config.yaml
image_size: 64
targets: ["object", "view", "finish"]
norm: "layernorm"
hidden_act: "gelu_tanh"
kernel_size: 3
init: "kaiming_normal"
optimizer: "muon"
max_grad_norm: 3.0
batch_size: 256
Rows from block 2, named by matrix and row number. Rows with one number belong to one neuron. Each number is 128 + 32 x the weight over the matrix's rms, rounded and kept within 0 to 255. All counts start at 0. Numbers have three digits each.
# fc1: MLP up (model.blocks.2.mlp.fc1.weight, 384x64), inputs 0-63
# fc2: MLP down (model.blocks.2.mlp.fc2.weight, 64x384, transposed), outputs 0-63
fc1.285:112149105119080162157097107141119094092115150120110131122163096142135141104129137097154146129137128135110167127137165198158145089124117123137133085157178082116176111114075161114137130126123150
fc1.286:156137167114105125162092085124154151127187046135149176128098114153121111166102132154097152107094109155167164099112215097171129057135096159176113167129085141123054144108132154120145143135112137
fc1.287:130142137142162134122122132127127139124130122122139122123113127128123117133131127132134123121138135131128125140130140128135141119119127118121122118128124128128143120119132124140117129124131094
fc1.288:151078153145111163143108116119139087113038131049145075134135109107091140121116159111129129189113158149233089081119120133152175134138113120115130205162130170125172136126132144139124128138136134
fc1.289:118090140120121122160114118135120093117123120189150130137138140068178207128135119101138130103157131080154170135107150091114125126094148085135139140129113136093124202131083104134086126106136157
fc1.290:145079120227100161227195104095104165108094100146172147162100127103106095170129069108132214084153118130135160088064072116163175115067109107191112114190174157113131131164168139070098121060102192
fc1.291:099191133147090153093136114114106134143131158090131151114122123092143120124077143091182142147109131106139128102143162172184142098011144197153112129125077182139145144149121117137100137239100109
fc1.292:151171162140091166114093120128201120144098110174230086161155201085143137111147083149109114105118170021228134127194105131147121109139127135129126139096054178092090183083111108134106073101094101
fc1.293:117108122113109133124119141130126117115122121126125136120136133095122137120139121141131127138126135137136143123134124138130127134119112137135132124121117136156132130122148141120117135141143132
fc1.295:071059136073078101122135215177117116030166171216072129177156130099001135209129135122156081160116121166109140107087223093165181043131121164193092135112124172191250074204131166214136169129254109
fc1.296:124157118139117104155139119137156147133131144092117097096124162108118113132162138098104121135124135202126103143134134114137114128130100143138132140107120136134127140126133122136126149137121131
fc1.297:157142126123134109140134135134139130139142112140148107132122156118142127119134110097124142151105177150137125137141104139143130124137116132141145137110130129134114132122112108144132132141118090
fc1.298:079126161136129172125124098143133130141183147152120112110147109065158146133176076062095127067193120045127127160143149114057190118110110125177144142176068169171142204186100124181131116202136062
fc1.299:109207117086067102212178059227124142147102125085135136097179106105154194080098103132153143181154156121124138122063170122056110114125062113093176117116158096104131179119096094129126162059124151
fc1.300:161172146185167118207086102139138146104153161117113160152106123165139143168074063161158156093133120106123174118104114113147115117109071148066139127108156124103107123099092109131143017125145118
fc1.301:137140124120138124144146161112135130133130131135117118163125149152116098121129138123107169116122111106139143141132130116124143134214124128103121137109148100129149133140114096078151111158097127
fc1.302:218025122125163134135059186141181115114101100161163160102207206179138135134171064078151236083121255085120128103148146131121122139152072138134162104088068127148124134098044071132128099191130118
fc1.303:110079129144142144135180157142150154139098094116090139141111141092154193132116118124124131100150127116071147079086099136092172088095105123136129142158137138129106123133132138173164134123117138
fc1.304:116126132131134135127122127123124133126125131129132128137132124130126129131129133133122132138133125126130120119127125122123120110135124134129130121129134119138131135125136117138124130132137127
fc1.305:100095097155201130166103109136155074204131255204075078112153131101155106062119097136197082172065081131112141068174095113120136186101088057107112123140049059200248101136135159144079029145159113
fc1.306:121121137136129123115141128136136133124132127143131127131126140129139130121132138123134123083154121140133139125120133126120117122139119125119126133128125116118129123128127123126120122128135149
fc1.307:146117113002122139149134105149194046067075094092156083093158153071166177182046104160212177089088086134077114183104123166147138182210142170129111115147117203119108167143163071119142153139133102
fc1.308:150145145090127130145104097124132124109147123146121153129138104126129128141132135122119127132128142123113161151139155136132113090133107155144121114159122143138132134121105121124125137117136131
fc1.309:152166137122146096140141167158150114125095165117157113093120131152072129111130150132130114160107107155162096137140056146196124109161057115072122147094144118149103035113147147092192158115127157
fc1.310:177161114097147159166132113100129082116090131108114107083210115065169141113165134183139113100115116103147061157174146103150078198124177168153112147202156136151092149147121117072117120171127142
fc1.311:059174117147125070124067134122112117154154142180143128130174101093188122081175171170125040122193000124117146144084159138116094178166111189123107110115147156157130184134190155097125132025147140
fc1.313:121145140133112127129140150135124135133123141141128120112142122115111123126126135127119118146103126118137132130128141136138096141124138150120111132124127121124134137139121150139150135118126129
fc1.314:135193092144130124133060136172107079225070101084171000109175149101084053139116165139128130135134092121146255162189072084163115255159091112121119007161100135116188139122069133119124123104133135
fc1.315:127133125095111136148177157155148084140133189152119153131138135142090148124138123087108123143128086092156136127116125125147134164126118136073056135140131131148100111114129113106112163160132106
fc1.316:166196095255063123105188159198138137107000199098103203124118154063069146108093134162255160100147154159030084116027000131089112124100093113255171152255110147218095207084000147116152136119133126
fc1.317:155092070115248158150149182096147120144078150115131143136111160140092146139213086108098255076077255092145093155150121077255110157158070098089102130109171116126133102043099050198056074220120059
fc1.318:134152043135125136086223098156124116139177153130209152117110210130153081184188124152154153124142145125071208103216122114097046146130095138115125000143119149161041153051084169160080132098184125
fc1.319:105194149133088129169130123146161185151101109106121162150105077110166113140146160121176091073129108095164137098087140151154135185130062128157107175170113050156077131127145149105144163135142092
fc1.320:135147134130125134130112117127137121124128132122122143138152117134132143137138116121123134132129135118112135133142135143148127118127129140125136126123133122138145128109116130127122136098125133
fc1.321:130129067130123105109175083122123095130129109090201133091113168102110128139120106182146135054167126110140117214124115090053069128202141246129123130136100127110107112135099113176196114212136123
fc1.322:115172082158067125107136101170165104144119130118155037114112160128140135202107142147164123158081165131100152137086057171050112048142120198135159151207120105110119132163135154157137153139129161
fc1.323:183060105140151132144169151130177099151129111137152097138129128085148182126129157144074069086096146120141137123071174126134172124128136128087129195147141088107194112150184126144129120085080105
fc1.324:129093090120149122133106101124166127140156131143156118050159207067102165084197080151113182144144157183127092215123166148225096101103180150114123113124075176045160155099149062178106100112147131
fc1.325:115165102150125123102164177155150179102091128122158188107142137140138116110116104116160142106107141169073098181084088123136145084141139156188127166111160152146112128118120124104124132132115141
fc1.326:155152072142120136153114061149108128197127153192154078121121082166125110138141138158118128097095116179175190077151088123139118111138119146137111135089111144130177165142131110150110088126137150
fc1.327:127109113151112165163110107120139122128117134113130115144112129109123136137123154156133133132125137144136127125124176131124127156132128123124139140093119125141145130097105112145106088115123138
fc1.328:134125130131137127121129129129124129134130130130130115129131123130129122127131126124133126120133129124129130125122129120118127127129120130125124128136124127124130133129127123127127125127128127
fc1.329:138203151084142064152133030099134151125132158123168119137105171075149148164150131099076127138120169153156157189143136120153067091128079138107143098194121128121189079105099143134104131171108077
fc1.332:188136156152094179090111232136151108087112195140165078061168173039207129151126157128111087123116134161121124071081158067134047119121111153142141144123106143161122122176116123040106162113121148
fc1.333:146071159178054120146132106125158162151085185158096153114176102135100117095113092170185143071133108133168154100122132185141123115109130146129099123166107141130148090112075113135062220166142132
fc1.334:185104136160000158094173091162152122157112145151123148148187050241137089163038150210162107078148015038101118097151188116140092093123095159134119136126130124126150120121070188090196100077108198
fc2.285:093118091146156137150117099150091098086103126135146103116146155142147113139119129133142078149163113153192165147102106111141114124134165088155103118116167149129079135131149104130122119104146119
fc2.286:116124131155124064156153154139064077134146096134118190111083095197098159134168104113149105167136159144084133129106103121217104199069080105091147100149196149116115117109101157068131091203151134
fc2.287:147123135131137133128118113119144110124131115125121138123100142137125136137114134117136139132133120127123116117124121112130143110134129123131134131122125142138148148122132127138147109137126124
fc2.288:074088130095139145053162128127143089221092143092073136117141127155207091121160141101138176144180104124075072100153194117150131121087100099150174107159133152097170112127128174186031104146098179
fc2.289:134133099129133102073133154103134167097104169159120156098139109091098092142108119122127140122155158105130096147137115156084116141100150090154081151178088117184129127174114199132108093131156178
fc2.290:102127102156060129066084109104124128168124132255164132140137171143101049074136125123149125071208137111037128176068119096216183180115063147167110164152124158102161106124142064000177165189160101
fc2.291:094058116147082136090121147147157129122095113105138111160101150130161127120100174166174112122085110134140108141196135133089135135160117148109102123102115099118099144152144118215193101206110106
fc2.292:146169100135138079184095115038150148061143137133174163088140110122128114166164074091076071134116152150174136175098181169126123112144130067149129070177086115180096136077168192163115117088073195
fc2.293:128149137130117113129131128143125118119126139117136109148127116083136127134124140132129127121121104142145126134110135122117132115133133144132125128131137135128131116146119130147118152126112122
fc2.295:138177061110163220172046158121133059081191209057171095149144085075165138194135142088068153019214107128210134113070180084162055148143183191129133045128069164142019153122144125255106107078080129
fc2.296:129111157112109125143118134133119108173149108088107140155110136094119135140120098115097138151130129177125146117151135144079121138134152144116114139105126097143143136139132130153114130118139122
fc2.297:147152153139137146143125139121101122124123105116123155135128144115112135106124149124099131126143121141096161129140110113130135140161124113121127102119115101129158113113111144166119121120140118
fc2.298:110148163092070061110142112086108167089088177151214158079106159113109127166077092102066120103102179152124140088211139145119132177165076118162124110128152150153118109114126142167068101180139202
fc2.299:125158165185054161090067100109122102109120157136093199183161139103109132147085140092086085103139114124087097202136118140089147081128143148165047153133152070172169160163158154127103113150120175
fc2.300:087127102071178136106109175145105068138128137096118171121055090141181185148122141112121151109092129140148173118109149130184124165093183076112096099115173091114128101181203161111126087141146136
fc2.301:127116123141086138137122106170130150097128118126129149133127114144099103130118111166108122168136136110117143155141095143116118128094126162102129147138123137100151159138137157118174089126112113
fc2.302:113209196208114170126139134124126137142107070052103153154194109103179135126109137084119099229107133109077172179133111083152182175189026073076159059080177124143128054142111134128161044134100187
fc2.303:137133143133087135092112085135130116154163157128106129103160189202085129094153129175074130178169146143121119169116111107152150142118099116125103117117121115170128104126143132086145092124146110
fc2.304:110137119129124124130132125132139116121129131122119122131128123124135131121123126129127126111143138116123137130129131127114133120127116130130130131135128150148144117122136141150136131113122116
fc2.305:055109126202148124176114141094061184187077142190158179151152142127119076148045053143181144083130126174067088097195163122134191192139197041102125069076187169112178072131128080149037104143122095
fc2.306:132126118122120099114113129123118163131123139115126130120117125117130135129131112139132127163139134152124126132133134134121117130113112132114132135128133129132113141140133138124134102133131144
fc2.307:115064047187126144145046166113085143144105166131122125168097184175095104092121146171153167148122155098114138102131075207080180123074212179104145131148172155098103083130098181041119149078190086
fc2.308:113113134145142114170147150126111116135116130127134140106139134148116109128177146137125117125143111125120142120102124113140148162118132130153119125142128128124127116105117129129111132148150130
fc2.309:133154158134091054076136208092062144100135103155138186107127128142122101143158128108107110149086191141163126109137168136172137089137127104088112106138106106135158109123141100161106098163142157
fc2.310:070086101114181147149106178165164132119134186104132044142171140128142096075151118131161126109130143075183097094129124168116109132103125112165089101173098145134129151131182096108124144098160104
fc2.311:093145119182098153114144178132162129139074119090150159124191122029182056106134126108118130173183113125182072141092126046132132134194127122121140107106105106162125044167156088141136126196049201
fc2.313:127126134113100122122128107111155135100124122154135135139126115116155136133123148118114122125115139127132150149122124117126110157119108132121129136127123136139127102129143110148132138123139129
fc2.314:099000181084104151107165183102077104207149140149199174027167115181184032103111174167181255148154065133172117071136168164112194170075102071128185047210157081042104064053129153148078105182105093
fc2.315:156162148127133091123132109145085129134136105193142126103101114151175160091132113147072155167126142106096105132120130119118134147124100140112102155123138126126122095137121144096175161136154092
fc2.316:255153221231000147098095084022131121141158085250000121118104238255000122111171130255083067115212195154000142137092054126217196098124068105107185144071111218167208116000092097000150182200194002
fc2.317:202203171197117205168087051159211166093052090140100209047155130090132061140140070210210183150109075166117093162111000091100173113118054105085096111115141125158127135255091069099192024157095187
fc2.318:075025140107165072106165128140132136139051170170040161120102162233111066215185159125134165229132035070073182102163133178155125141129041100155185096191181149098145110037144130135080106217139071
fc2.319:150166110100138146180119097174126107135135121149085168131055089075138173109110126147153136136074139185183155085141111176108074175066124093158128120124153087157096114177111155108110123094146139
fc2.320:122129124118127130136127117129130103121119128110130129105150119122140124131149137126110116121140112113142136138126115122133125130133152121137134119119133136154120129117134114124123140136125151
fc2.321:125079142122156168180112172090143091092159103124137120196115111053122085109112135078163180203117174119094087105187112168060122150056152205115094079188176084128113122118126166097162111105208132
fc2.322:166126150132131132116126118016126139096131099102083174129118192217139129111079099169159074104138174146115121145161098118095101158096147189115115157097093178136103103103143146134137113144182098
fc2.323:157119115174100137097090098088168132145146195114078122136134183174106117104140165179091133120144107106023173139142051145129156120116107117151151081127200131143129157102148109103150120222124092
fc2.324:107199166156171086164127156176122044150108149102160187135108079028141069180105094130151234136126074160196124057200120161017073152087179089117111148143092044106113179169146121175086117096137176
fc2.325:148079202126091131142125118121123134166123155124063151115150147199116126132147153183088181108134099114043095107138182109152113107097117141130177137108098124150151155118064153110101117121132121
fc2.326:105111189169076130104135116099114164181146120179118088141157120193134147106126107118146087088158156149084070185167175110159151102128118116083152125111115107141126169159120135103071088090130111
fc2.327:135156128116121109101156095117117136155127119136150131133100135155157132143123131120086150106134110128116101111131131146138138124133155120160152138094136121135109148144116158126130132165131106
fc2.328:135131129124122121124122126131133131133129126124127127127130127145126135127131124127148123122127132123128129129131125125127123133124116128122124122134124132130127127127134137117134119125128130
fc2.329:180137148146149093154100179147093102158111121125106160175083111094061055174155116132105121161163071144116103136065103093093160198187166118137084080137157112131197121138139115140177118127135115
fc2.332:077065104053142127099172108131198135106163172134103114138149078107101097104132127114132140188102104122176137144144125137170040106136095142113157132189110168200119149200153124122107147134132037
fc2.333:093139108108129099115150093204114131129108145184175119149185115064158148069153117133230087129116106162164130176087141095118127090078087131121128110123081147089192071155098155133133165114095142
fc2.334:160193177125168182141117040149182137121056058153157196104168115103064115185164055127140140117106153114097179167135071175107177195135062080100132068127169069094065150182053135145150095126166145